{"arch": "preact_resnet", "model": "image classifier", "dataset": "rosettes with rotational symmetry", "train_examples": 195000, "image_size": 24, "crop_scale_min": 0.8, "horizontal_flip": false, "translate": 0.12, "targets": ["palette"], "num_classes": 7, "norm": "batchnorm", "activation": "relu", "depths": [4, 7, 7], "kernel_size": 3, "stem": "single", "avg_pool_shortcut": true, "widths": [64, 128, 256], "mixing": "cutmix", "label_smoothing": 0.1, "loss": "cross_entropy", "init": "xavier_uniform", "residual_init": "none", "optimizer": "normuon", "muon_scale": "original", "lr": 0.0095, "momentum": 0.98, "nesterov": true, "orthogonalizer": "polar_express", "adamw_lr_other_params": 0.0012, "ema_decay": 0.995, "steps": 20500, "batch_size": 128, "epochs": 13.5, "lr_schedule": "cosine", "final_lr_fraction": 0.1, "warmup_steps": 1020, "weight_decay": 0.006, "adamw_weight_decay_other_params": 0.05}
Rows from block 10 of a small image classifier, named by matrix and row number. Rows with one number belong to one channel. Each number is 128 + 24 x the weight over its row's rms, rounded and kept within 0 to 255. All counts start at 0. Numbers have three digits each.
After each channel's rows are labels from the 100 images, of 14976, where the channel reaches its highest value: "colour at peak" is the nearest of a few named colours to the mean colour under the peak. Only what is clearly more common there than usual is listed. The data: rosettes with rotational symmetry.
# convs0: first 3x3 conv (model.blocks.10.convs.0.weight, 128x128x3x3, each kernel summed), inputs 0-63
# convs1: second 3x3 conv (model.blocks.10.convs.1.weight, 128x128x3x3, transposed, each kernel summed), outputs 0-63

convs0.91:169152144127111136001071090129149102143148116137161133167116140121096122105133090152138124101119181167126167129127128141136137119144114121101147136138109134145166140112170106107126145104103110
convs1.91:152111090127114156234102143110109093145158094128124123107095133132093087130117108127150130124084132110120088131087144140132111078124158137136118104144113132094167120109102119147127145123124106
colour at peak: black

convs0.47:118126117132091123068135129118149149111118112116134128114088153116149136138121144119148163128133103088160154131138132116143116083133151135127169162122172113101136122191171089126140128108132096
convs1.47:144123109108073141208122149104109101164132105131122123136115120140158118119121101129149131126131127071138150142127126139116123119148113123134185088126156099108060088112058124112115184145154127
colour at peak: grey

convs0.55:105137106128140105122097116140126117116045112072132162089140131148139137119131144104128154148112120157123136120114122094079127119096143109078147143092132125137161085152116143117089113091141137
convs1.55:119131115116115103101133157160143143148043134087124091154157124118135111130141123133144104118139151106136150122124102119111103124151118113154127109070112096114095194144134125136081143128120143
colour at peak: black

convs0.45:104114155100105102084126060121148110105144121129113143119063119118118145128146116139104106119132121097141112115106103117136112092131135132136111172141098091108124123118030145115111094126142148
convs1.45:182149109137167115084108142134138128138113159138167109111166156156108132147098096118133146156145116172138146155144147156115121157109117106155145085101149124147147146107052114152124166136151122
colour at peak: brown

convs0.90:150121095093096123186150137139124138163151126132150105158104157114109132152109100125145121133133148126134155155132139169100127135092115129119101090131154158127201160123147115144147151106126140
convs1.90:119176162152134160114149122129147127106122134103143151135169104158152121134149153103095135135145131151118106121130166085137126164121137108131125111124127147171063162128148150085088074136152161
colour at peak: black

convs0.20:140124128130162086094121096123085103127105150115094126173160141156149105116098140113163127097128131113118125140125095129134170090118105145137142189121124142111129128105109099131128101097095105
convs1.20:118137151128156126179157079165161154152096120117097116152108145139136131100147110131108115148109136086107101142108129102092135091093160144111077089111134134122180165120210125110116134093104125
colour at peak: grey

convs0.75:123151106107140138068128109105083126135111149135122155064113158112136131114107152141126143102156126083142181139121141105072138131154094136124157166129148100108130132143155106149105152119112112
convs1.75:082118111126114128197113108100117149175156144119091122128124138145148151086111146081133146128105118089114141151147122084106100096100126108138158124124109072110152131137169099114130154123131116
colour at peak: grey

convs0.104:126125117115087106073144098140124112137136121164130127132109135140113148149150137139112186102104138155148149134118147095052144134083152164150134124113150085129144124111181145109111157139159139
convs1.104:119104077096132131115166136133111132165129144101136098068163182118121109148127150115157142125121101147110128138160136080132133134135078128124185124123133123113159135121105101156154125153132105
colour at peak: grey